A small audio frame classifier, trained from scratch.
Data: trained on babble in 24 made-up languages, each with its own sounds, syllables and stress or tones, from a formant synthesiser, 39062 training examples, 22.6 epochs.
Rows from block 5 of a small audio frame classifier, named by matrix and row number. Rows with one number within an expert belong to one neuron, the router's apart. Each number is 50 + 12 x the weight over its row's rms, rounded and kept within 0 to 99. All counts start at 0.
After each expert's rows are labels from the 100 clips, of 14976, where the router gives the expert most weight on average: "responds to" is what is common among them. Only what is clearly more common there than usual is listed. The data: babble in 24 made-up languages, each with its own sounds, syllables and stress or tones, from a formant synthesiser. In brackets: how many of the 100, against the usual share in percent.
# router: router (model.blocks.5.mlp.router.weight, 8x192, trained with AdamW), inputs 0-95
# up: expert up (model.blocks.5.mlp.up, 8x192x192), inputs 0-95
# down: expert down (model.blocks.5.mlp.down, 8x192x192, transposed), outputs 0-95

# expert 1
router.1:59 40 62 36 62 59 62 44 51 60 45 30 67 65 59 56 76 58 77 39 58 29 56 49 44 49 39 45 65 54 44 44 56 74 47 54 54 37 41 52 61 55 51 42 60 61 49 34 30 54 53 39 56 53 52 46 36 43 50 71 50 51 63 34 49 50 55 52 57 34 44 42 60 49 21 63 64 53 53 48 56 55 22 48 62 55 36 13 46 71 57 46 68 45 43 58
up.0:37 49 47 38 27 48 46 54 54 53 41 49 43 50 50 67 32 62 61 54 36 47 45 54 46 76 43 38 58 68 31 36 74 68 57 29 44 69 56 58 29 57 49 56 57 58 52 49 41 54 46 32 52 53 53 66 57 37 43 36 31 45 38 49 75 74 43 38 61 37 58 60 48 60 55 49 60 54 55 19 57 41 53 48 41 43 58 44 37 85 39 51 45 66 67 37
down.0:41 47 41 45 43 57 58 72 41 39 45 28 47 58 40 60 42 60 59 54 62 53 44 59 62 29 49 35 49 61 44 44 32 63 54 43 50 63 37 43 40 49 59 35 38 47 59 42 44 45 60 48 68 43 49 62 44 44 63 69 55 70 42 70 25 50 50 67 36 48 46 57 34 62 71 54 50 45 67 63 57 48 57 44 64 59 40 20 65 33 31 45 67 61 45 47
up.1:56 45 43 48 59 69 62 52 33 57 68 49 47 43 50 51 64 46 78 67 37 42 59 51 52 50 56 49 39 56 33 67 22 46 43 48 50 58 53 51 39 56 60 42 43 63 50 63 48 58 54 66 31 17 65 57 67 31 59 37 65 64 63 37 57 74 28 38 53 53 47 47 36 55 46 39 46 50 85 60 49 50 32 49 53 61 60 47 41 73 57 52 30 47 51 59
down.1:64 47 75 61 46 35 40 35 61 55 56 58 40 63 43 50 48 53 52 46 72 57 60 41 47 54 45 72 47 49 61 47 82 45 43 66 45 62 46 48 67 44 56 60 47 41 47 65 48 46 53 26 51 54 55 71 42 53 52 55 47 60 60 45 46 54 46 46 30 61 41 35 69 51 53 57 49 43 42 57 35 58 54 54 56 47 41 45 22 43 54 53 41 46 49 36
up.2:30 40 41 29 53 47 56 47 45 60 43 51 53 70 64 27 63 51 71 41 50 64 73 50 51 39 62 46 56 61 62 47 65 48 62 40 54 71 42 45 40 33 46 34 54 48 32 55 47 58 39 55 39 42 54 59 43 37 39 32 38 47 61 53 60 51 48 63 49 42 50 49 31 80 37 63 62 47 45 50 67 58 45 44 42 53 66 49 60 45 34 72 63 58 43 27
down.2:52 37 48 52 45 75 36 63 41 23 76 37 62 55 55 59 48 52 35 56 44 56 60 48 69 44 39 46 59 45 81 75 45 48 19 29 80 57 50 48 34 45 40 62 35 50 56 57 64 37 62 44 34 28 46 76 45 68 30 51 40 57 70 44 68 40 45 52 18 64 58 54 54 55 56 64 74 49 57 42 47 58 58 54 38 33 58 34 44 52 13 54 33 47 45 39
responds to: /ç/ (55 vs 24); /ɔɪ/ (49 vs 13.5); /y/ (48 vs 16.2); /e/ (41 vs 14)

# expert 2
router.2:58 70 68 67 34 49 35 42 64 46 51 63 57 55 53 45 32 46 61 38 57 53 53 46 60 42 42 51 43 53 25 54 53 40 60 56 56 20 53 46 42 36 60 59 51 48 61 41 68 43 46 62 48 36 54 35 39 66 53 46 52 48 38 41 31 65 36 64 73 44 66 68 72 48 45 47 57 52 61 46 25 42 40 74 48 39 79 36 20 39 48 57 40 34 55 70
up.0:66 42 47 61 53 49 47 52 71 45 47 52 40 48 37 35 26 47 46 64 37 57 42 62 30 73 32 44 44 53 77 43 45 52 62 44 31 53 46 68 38 71 52 59 54 52 44 37 60 29 36 67 16 33 62 73 69 54 51 47 45 59 53 56 19 50 43 49 45 45 28 54 71 56 64 56 21 34 46 42 37 36 47 58 78 65 51 41 57 74 53 49 47 36 52 57
down.0:46 60 47 56 55 45 57 52 59 64 25 60 44 43 39 41 64 41 66 36 52 54 55 29 49 38 48 51 60 38 55 70 47 49 64 49 58 64 59 52 77 54 16 55 24 54 55 56 47 57 65 48 46 79 66 36 47 46 56 56 63 63 25 36 70 49 40 62 33 49 35 43 60 55 44 52 59 42 52 67 70 34 52 64 32 59 61 35 51 32 32 50 49 44 60 54
up.1:28 47 66 41 38 70 34 70 47 57 59 35 33 52 42 68 50 50 58 34 50 32 52 58 48 48 32 58 62 54 57 62 23 74 87 38 38 58 54 59 39 58 31 40 57 60 68 40 53 52 56 59 24 65 39 44 60 35 65 50 60 40 41 73 59 63 29 22 45 56 38 47 49 53 71 53 68 62 31 34 67 48 60 54 66 49 41 62 48 54 50 41 40 33 60 48
down.1:39 64 68 69 53 32 41 54 51 51 60 47 43 32 52 46 73 49 56 66 39 42 47 45 51 52 35 33 49 48 38 54 42 45 38 32 66 56 63 56 64 68 51 59 42 61 66 70 46 57 76 44 50 35 50 58 38 31 52 58 63 37 49 46 63 36 41 50 55 63 48 65 45 41 34 56 35 66 39 43 53 78 53 65 58 62 47 49 56 48 39 54 43 70 67 54
up.2:72 60 58 47 73 55 51 62 33 41 52 31 40 49 40 37 55 58 43 64 59 28 33 47 53 57 45 14 52 52 59 47 48 60 46 51 38 69 82 44 49 35 45 32 44 51 53 53 51 46 51 25 47 42 62 59 38 52 46 41 52 42 51 25 49 48 44 47 55 54 29 61 45 53 59 30 35 62 41 55 42 47 55 30 56 43 64 56 48 48 60 61 33 39 52 51
down.2:32 42 42 53 73 49 73 62 55 45 63 40 56 48 71 64 54 58 45 44 69 36 32 55 55 38 34 78 34 55 51 57 66 37 39 29 56 42 40 42 34 61 44 46 59 55 56 63 24 38 57 36 31 61 48 46 50 38 51 44 53 66 58 38 40 63 55 47 51 46 45 75 46 51 40 54 44 50 70 28 51 48 48 42 55 54 65 40 57 40 53 62 59 41 65 38
responds to: prosody: stress on first syllables (64 vs 25.1); /ɑ̃/ (62 vs 14.4); /ts/ (49 vs 16.7); /h/ (42 vs 11.9)

# expert 5
router.5:47 35 62 55 71 35 49 43 55 48 83 57 45 55 55 51 49 55 54 38 42 45 45 57 48 58 51 52 45 57 60 46 31 43 27 27 54 54 50 50 46 46 50 44 61 60 54 28 67 26 45 55 39 51 57 62 43 54 59 46 57 59 38 52 43 38 52 40 42 66 57 55 29 47 44 43 44 53 48 64 41 62 67 69 51 46 68 70 65 49 59 55 42 46 35 40
up.0:51 55 56 76 36 59 55 40 47 41 47 22 44 64 47 61 51 38 76 59 70 30 44 40 45 45 62 52 47 60 61 33 60 35 50 65 68 52 56 47 46 34 43 28 54 45 47 56 63 60 36 35 25 58 40 35 47 40 49 47 55 41 45 81 49 29 42 39 50 46 50 49 49 27 48 37 50 49 25 47 38 73 47 66 36 60 51 72 51 41 57 49 55 34 57 54
down.0:40 63 23 42 43 34 42 52 50 28 29 47 48 70 54 35 58 60 36 50 32 59 49 44 54 41 54 18 52 54 53 31 52 60 56 42 53 42 55 71 37 47 38 53 24 39 55 30 35 35 61 56 48 42 53 53 58 71 48 61 50 50 48 47 66 55 40 51 40 66 72 49 47 59 66 51 37 65 36 53 59 51 42 51 52 33 54 44 47 53 44 40 38 61 58 53
up.1:37 34 55 62 55 53 52 54 42 57 32 33 49 52 49 76 33 57 67 30 53 30 63 53 58 56 43 35 65 60 45 64 48 49 46 54 65 37 45 54 52 65 24 59 47 53 40 38 55 32 52 70 42 62 50 56 64 48 47 49 45 41 61 42 72 57 31 59 32 41 56 56 53 62 22 40 49 41 77 46 38 30 22 75 51 31 41 40 37 41 50 48 37 55 43 29
down.1:43 52 58 48 48 51 51 79 47 54 30 53 37 44 78 15 57 44 79 45 46 60 58 62 48 76 52 41 49 48 50 45 61 52 46 55 44 36 65 56 50 56 30 40 37 54 45 47 55 60 50 45 40 55 52 58 47 66 65 36 47 56 35 44 52 62 27 33 40 49 60 50 51 61 46 56 35 69 44 51 55 42 52 53 36 47 37 48 37 06 71 39 49 44 51 55
up.2:39 31 62 49 52 67 49 87 55 38 36 20 64 58 38 62 21 49 37 45 41 52 30 28 63 60 65 56 44 34 62 35 62 44 52 49 44 44 46 74 46 58 69 58 58 47 51 59 73 27 38 62 52 46 58 58 61 41 48 23 53 57 40 59 18 60 65 52 50 36 59 47 35 64 50 44 51 39 46 47 55 54 51 55 52 52 56 49 60 62 36 52 39 55 46 58
down.2:53 28 47 43 67 43 35 33 58 66 39 49 41 28 54 50 40 86 53 72 44 46 31 68 21 31 55 60 32 45 48 55 68 40 35 61 74 38 44 41 48 53 55 58 34 49 52 42 60 53 43 61 40 56 52 64 58 61 64 49 64 36 59 33 33 55 33 42 44 52 55 57 50 37 48 63 49 60 30 34 56 51 60 46 45 59 56 48 46 52 43 48 37 57 59 60
responds to: reverberation (100 vs 34.6); muffled (low-pass) (42 vs 12.2)

# expert 3
router.3:54 54 51 56 34 63 50 61 31 40 39 41 59 57 45 44 38 59 41 74 54 60 42 58 63 41 50 55 49 61 43 60 43 73 35 28 60 47 50 51 76 45 65 61 31 25 38 61 59 68 53 47 52 51 55 32 52 47 38 58 43 57 49 71 50 54 43 52 55 67 69 39 34 33 54 22 36 49 74 47 68 69 44 54 44 68 58 34 46 29 33 67 59 59 54 80
up.0:55 51 44 44 41 41 52 39 57 44 62 34 58 55 76 33 48 56 46 48 37 45 67 41 34 62 31 33 40 50 59 54 48 36 37 40 81 51 48 38 62 90 34 73 53 48 48 46 53 57 74 58 48 56 78 53 36 61 39 55 44 52 55 64 51 56 50 45 50 42 39 53 47 54 47 54 56 49 46 38 40 37 36 57 69 55 52 55 48 48 67 46 37 36 37 37
down.0:38 42 53 49 58 60 49 74 75 48 36 49 43 40 68 49 48 23 56 65 59 58 54 41 56 63 40 43 42 72 66 63 36 38 77 50 36 33 66 48 41 59 45 60 52 54 45 46 63 49 66 29 50 49 44 25 57 71 48 39 63 47 46 67 36 43 61 52 62 61 60 59 71 42 27 65 43 66 52 55 46 61 46 60 27 53 62 48 38 53 59 80 57 50 48 32
up.1:39 38 28 46 34 44 37 64 66 60 50 62 47 48 49 49 48 50 62 48 58 36 63 71 66 52 54 47 47 59 53 56 62 71 68 43 37 28 42 21 52 52 52 54 45 47 57 37 50 64 37 52 50 34 56 66 52 44 51 63 41 42 42 36 66 64 41 61 59 49 62 69 49 53 49 36 46 26 81 68 52 79 35 55 58 52 68 47 42 70 43 64 51 51 53 38
down.1:53 53 63 63 41 45 68 60 31 27 68 44 70 48 62 37 42 32 50 55 41 44 55 66 54 42 71 64 36 66 50 61 42 47 34 54 50 55 58 39 30 53 59 53 38 51 51 46 42 47 43 56 56 55 26 40 60 59 63 43 54 46 74 76 34 37 43 62 33 65 64 44 52 33 53 34 43 63 54 29 51 26 52 53 56 83 38 49 51 46 55 43 61 66 62 61
up.2:38 35 49 37 41 69 36 71 24 70 44 40 74 63 64 51 42 58 47 65 57 42 50 28 59 67 59 56 55 46 62 63 59 32 47 71 45 67 55 37 44 44 48 36 54 67 40 60 48 54 45 16 68 69 56 53 44 30 73 63 49 48 44 42 60 44 23 59 31 52 53 51 67 32 55 48 54 34 44 33 48 43 33 48 39 69 50 48 53 56 37 27 42 68 48 61
down.2:39 49 59 37 30 41 45 54 58 50 55 54 48 67 49 20 57 56 41 55 40 46 32 55 43 40 45 40 63 32 45 35 52 49 73 57 57 72 35 41 42 58 52 59 57 40 42 55 41 39 56 61 45 62 61 50 75 43 27 56 58 39 54 36 51 41 27 47 51 38 60 52 51 69 72 33 39 58 58 42 33 56 39 55 52 45 55 24 59 57 47 63 67 41 39 33
responds to: /ɛ̃/ (42 vs 16.2); /ɛ/ (40 vs 18.7); /g/ (32 vs 13.8)

# expert 4
router.4:47 59 26 57 58 49 61 78 56 47 29 33 57 60 47 34 37 63 55 41 42 37 40 44 38 58 50 36 38 26 54 29 50 37 53 51 40 42 56 70 44 48 52 33 60 52 31 57 49 35 71 31 44 59 53 67 54 33 41 69 38 45 52 44 63 59 69 67 58 45 57 42 38 50 55 50 40 28 52 31 14 51 43 53 50 46 37 47 35 43 57 48 58 44 62 45
up.0:50 45 34 55 57 47 55 56 68 51 51 47 57 47 42 52 61 48 50 42 24 55 60 53 60 53 55 54 50 56 54 68 50 41 51 46 40 57 66 60 24 41 41 67 34 44 39 51 43 38 32 48 32 45 44 51 59 40 33 42 67 52 44 55 65 51 43 54 63 24 41 56 57 47 61 64 46 56 45 65 34 34 52 48 45 40 40 60 58 66 17 73 44 32 35 57
down.0:64 43 43 66 66 54 54 46 32 63 68 74 56 37 44 55 49 58 54 58 43 49 38 68 53 19 31 46 32 49 39 48 51 61 54 47 54 27 54 43 53 53 43 41 41 74 30 54 56 54 61 27 26 41 52 20 49 45 48 43 58 58 50 44 39 50 60 56 48 64 43 56 66 48 60 35 63 44 52 23 78 32 52 64 39 55 65 62 38 57 62 44 45 31 61 51
up.1:73 75 56 60 74 57 63 71 49 44 40 47 76 43 34 40 68 54 51 46 64 45 56 42 60 56 58 52 30 39 43 52 50 38 47 40 46 49 39 59 21 56 73 67 74 54 39 56 30 40 44 39 46 58 37 28 63 49 47 46 51 48 48 67 60 57 38 59 49 52 59 62 68 63 49 63 69 49 37 59 39 42 57 21 51 38 46 58 23 58 38 40 54 48 56 57
down.1:52 51 46 64 59 40 36 35 55 42 49 51 49 30 23 37 41 49 32 49 36 62 43 57 62 53 69 62 52 30 64 49 59 56 40 66 35 40 64 25 57 51 33 45 23 52 77 31 39 54 38 72 51 59 45 46 43 27 37 31 56 42 54 45 49 49 93 46 48 57 57 35 57 42 33 42 55 54 43 66 57 37 45 39 50 45 64 52 59 59 80 43 35 50 47 48
up.2:42 55 48 66 19 71 54 55 59 51 48 45 31 81 39 37 55 32 53 52 51 32 34 37 37 49 46 42 41 42 37 30 66 51 62 50 52 64 74 45 57 32 53 45 47 50 54 61 43 52 60 60 49 61 51 36 45 38 52 40 38 49 63 53 72 61 48 16 51 59 46 57 44 39 47 46 57 61 30 43 40 27 53 66 51 49 28 57 35 63 40 56 51 59 40 33
down.2:38 37 48 44 49 58 81 42 46 67 55 65 34 55 52 56 60 42 42 71 63 29 50 51 61 43 38 44 44 46 38 55 42 36 58 44 67 43 63 51 46 63 56 72 51 61 60 29 53 45 38 55 58 50 47 36 36 43 45 37 71 60 43 62 56 59 57 37 50 33 69 35 51 44 56 49 45 40 47 60 34 25 34 53 25 51 33 58 60 54 41 52 33 51 48 55
responds to: /ç/ (77 vs 24); /θ/ (51 vs 14.1); /aʊ/ (48 vs 20.8); /a/ (37 vs 11.7)

# expert 7
router.7:35 62 67 64 43 53 51 42 63 40 56 48 40 36 46 58 45 82 53 60 59 45 41 51 54 61 49 49 38 51 43 61 55 64 57 44 31 68 63 55 52 49 42 25 56 56 64 50 43 81 45 64 46 50 62 59 59 57 47 48 21 26 52 41 53 64 55 49 63 44 49 24 47 39 52 65 55 37 61 54 54 47 46 45 48 49 52 66 53 37 55 46 59 51 67 29
up.0:56 39 68 31 61 44 66 52 51 60 53 57 49 60 41 55 41 64 64 51 49 47 37 42 42 72 51 72 61 56 38 29 41 57 46 66 75 54 54 28 66 51 50 32 43 44 42 46 70 51 60 44 50 47 46 46 48 54 45 77 39 71 64 40 21 42 46 43 42 63 39 67 54 50 57 64 34 43 52 79 40 60 56 51 30 54 67 44 49 72 49 51 55 31 40 64
down.0:33 58 48 58 64 68 44 27 63 52 54 41 57 59 64 57 54 38 51 45 45 58 52 53 61 44 56 57 61 64 46 66 51 40 47 66 63 54 38 67 31 54 49 55 71 70 64 24 49 44 33 38 58 37 55 70 28 48 48 37 53 36 33 29 52 39 39 47 73 41 51 30 19 61 54 47 67 49 32 44 51 48 57 47 55 54 57 35 39 53 44 58 60 47 67 36
up.1:45 60 35 52 33 47 65 33 53 49 55 64 47 51 35 56 62 44 58 47 51 51 35 44 54 38 48 51 54 30 50 38 42 66 51 51 46 41 42 72 53 34 47 70 14 45 64 42 59 60 78 31 51 46 39 37 47 52 37 48 60 25 39 34 66 59 40 47 35 63 56 33 62 47 35 65 62 42 54 44 61 53 39 57 34 49 53 61 49 56 44 70 33 59 63 63
down.1:48 61 35 61 49 46 55 54 34 49 61 46 48 52 54 42 34 46 59 60 47 42 48 46 26 43 58 69 60 66 32 67 49 48 54 39 55 42 36 49 52 58 40 57 41 63 50 40 38 59 34 65 58 47 46 49 46 51 53 82 70 14 62 74 47 68 38 42 54 56 49 47 48 63 51 14 47 70 50 53 42 55 66 29 70 52 73 49 68 74 63 60 58 57 34 46
up.2:60 57 41 65 47 64 67 38 39 79 60 44 44 55 37 37 53 34 36 65 70 46 57 35 63 45 53 50 59 56 57 56 68 32 49 41 32 59 41 66 60 55 42 60 25 42 38 43 44 52 47 47 54 22 40 50 53 83 42 48 55 43 45 56 41 44 71 45 69 52 42 54 52 50 59 54 37 38 48 46 41 72 43 34 24 38 40 43 48 55 62 68 62 58 51 66
down.2:38 52 49 67 35 36 45 59 51 66 55 73 54 60 59 60 30 56 43 50 55 36 51 48 52 55 38 58 57 56 36 51 47 52 64 39 38 46 53 52 31 55 67 32 64 38 54 36 71 57 37 42 42 64 54 46 41 43 34 35 49 34 72 49 50 56 38 51 35 64 63 62 51 52 33 65 38 56 49 63 69 33 34 63 51 58 50 52 40 58 49 55 41 48 32 69
responds to: /æ/ (92 vs 22.5); /tʃ/ (85 vs 27.6); /ɛ̃/ (61 vs 16.2); /g/ (60 vs 13.8)

# expert 6
router.6:63 39 43 30 50 44 55 42 40 50 77 41 69 44 48 58 62 50 59 75 27 61 47 44 66 38 38 64 56 45 42 57 47 43 53 73 51 29 46 42 45 31 43 63 56 38 36 58 40 48 52 46 49 61 59 50 42 58 51 56 57 54 67 39 61 36 52 41 51 57 62 30 55 62 45 59 61 63 51 77 42 64 49 25 44 47 57 53 50 54 57 71 65 55 38 24
up.0:46 64 49 49 29 49 57 40 45 60 38 56 49 52 48 46 53 28 66 63 38 54 54 43 59 43 54 53 63 54 43 56 51 49 53 42 29 47 68 64 14 38 78 62 40 66 40 31 58 42 46 39 71 42 53 76 61 55 64 56 31 29 56 82 47 54 44 29 48 59 44 48 59 47 47 47 78 57 65 49 53 53 46 65 48 59 53 61 45 51 68 28 59 62 36 71
down.0:65 29 54 57 72 38 38 62 75 46 39 60 49 40 42 45 76 52 52 52 35 34 38 24 61 52 55 35 59 30 54 33 50 41 69 66 52 29 36 79 42 51 28 50 20 59 48 56 51 41 32 44 42 42 75 39 42 73 47 63 53 47 39 66 43 64 56 45 49 26 42 63 30 37 54 42 46 60 38 47 43 50 49 29 55 62 52 45 41 47 36 47 47 38 56 29
up.1:54 61 38 76 28 49 68 53 57 16 51 46 51 44 60 61 45 47 55 36 52 55 33 53 58 67 37 50 40 71 61 60 38 41 69 64 52 52 50 45 38 51 58 64 60 49 33 54 30 46 68 44 40 50 44 45 64 66 49 60 43 48 48 28 51 48 24 52 48 27 39 33 71 50 59 37 54 63 48 64 42 75 46 67 50 33 60 61 58 48 36 48 38 49 38 67
down.1:39 40 59 62 51 42 53 53 37 45 69 29 56 43 48 37 37 58 50 60 40 35 48 51 54 59 47 42 62 56 49 42 50 43 53 72 42 55 62 73 66 44 27 33 46 39 47 44 56 35 54 60 58 41 33 41 45 53 78 23 70 35 57 59 58 25 60 53 50 59 55 53 71 74 68 41 58 43 48 47 56 37 39 60 42 49 41 71 55 78 32 34 47 62 73 36
up.2:49 47 40 49 57 49 54 30 58 67 55 48 59 41 62 56 49 33 43 54 66 35 68 49 54 71 27 33 44 33 68 56 60 15 47 63 52 56 49 43 65 34 59 59 60 66 33 48 50 64 42 54 50 47 20 54 54 63 53 46 51 43 57 53 47 51 45 52 66 45 30 65 58 47 51 66 37 52 52 50 61 53 55 35 35 36 39 36 46 83 35 25 51 62 59 30
down.2:52 42 53 34 54 68 41 55 41 31 34 64 39 32 65 50 76 43 57 65 25 52 74 52 51 48 63 64 72 54 53 40 50 57 65 64 48 47 44 75 57 57 25 54 50 58 44 55 47 43 64 51 55 55 55 50 56 57 39 31 70 35 58 34 49 42 36 53 46 26 44 47 42 43 61 35 56 46 47 44 70 58 72 69 34 75 67 52 49 44 63 59 41 44 50 71
responds to: /ɔ̃/ (67 vs 22.6); /s/ (32 vs 10.9)

# expert 0
router.0:43 41 57 56 42 42 25 61 49 39 48 42 54 37 65 44 59 53 43 53 64 59 72 39 66 40 52 38 58 54 63 71 43 56 67 57 63 70 57 44 51 67 46 36 60 49 59 55 66 40 52 50 72 38 46 39 51 32 75 48 33 29 50 69 53 52 50 38 58 62 39 43 47 24 45 70 51 56 10 63 56 68 47 70 38 52 37 38 45 28 59 50 53 45 45 60
up.0:43 63 72 52 49 47 57 41 44 51 50 47 43 36 38 46 43 44 52 64 59 43 60 63 54 62 42 47 53 39 57 46 51 57 23 62 47 44 53 54 50 59 41 50 46 47 57 39 39 41 45 64 41 38 21 70 43 44 37 53 55 81 43 38 38 62 61 51 29 56 35 66 48 60 35 38 34 45 27 43 72 55 46 63 70 41 54 64 55 56 47 57 50 36 52 38
down.0:45 34 49 51 60 36 72 74 37 37 55 33 47 54 42 34 59 52 53 50 36 50 53 53 35 51 46 59 48 41 55 61 62 43 53 48 34 55 70 51 47 65 36 40 67 19 48 48 62 70 35 47 66 52 30 72 57 65 48 30 56 57 54 66 35 47 46 64 47 52 49 50 52 43 50 41 40 31 74 60 45 57 46 27 46 42 43 49 30 46 66 63 50 66 48 42
up.1:59 50 49 73 44 35 33 51 59 42 54 48 65 44 33 42 43 33 53 44 54 53 28 68 57 48 68 55 52 50 54 67 45 36 57 44 57 57 31 39 46 69 43 48 46 42 33 46 59 42 47 41 73 62 39 58 61 34 40 53 49 45 54 13 67 58 38 41 50 48 62 55 37 48 43 48 58 68 72 33 53 63 50 57 55 29 42 66 36 55 78 65 45 65 40 28
down.1:55 47 50 63 47 45 37 62 73 69 38 60 27 61 52 56 38 69 52 45 55 43 56 52 78 50 50 62 53 30 58 57 48 39 68 37 75 42 41 33 34 61 65 49 60 53 66 52 37 75 57 41 50 50 53 49 27 37 31 56 29 69 46 53 36 44 56 54 49 53 36 54 45 48 61 26 65 64 39 56 52 67 46 29 34 58 64 36 43 41 57 49 45 38 81 59
up.2:56 50 59 43 43 42 47 66 53 60 67 27 61 43 68 64 67 50 48 53 65 58 61 39 48 35 57 58 76 45 55 68 53 53 52 53 64 62 40 60 66 46 41 48 55 47 41 26 56 39 45 59 49 48 47 29 51 57 51 46 58 42 64 56 22 56 42 59 62 39 46 45 32 65 58 58 45 53 35 45 70 59 46 19 54 37 59 54 43 37 58 63 60 45 44 41
down.2:37 26 55 53 51 51 67 45 37 59 49 57 54 49 52 43 41 39 46 54 65 41 30 77 46 14 27 52 26 61 43 34 70 43 62 32 34 50 55 48 52 58 43 46 44 69 53 43 75 41 61 61 69 42 57 55 66 42 50 36 49 50 36 43 55 47 57 53 59 54 58 44 83 58 43 40 49 40 56 70 69 57 35 49 61 59 53 51 48 61 37 51 50 60 35 43
responds to: /ə/ (45 vs 21.9); /ɹ/ (39 vs 17.7); mains hum (35 vs 12.5); /ø/ (33 vs 10.9)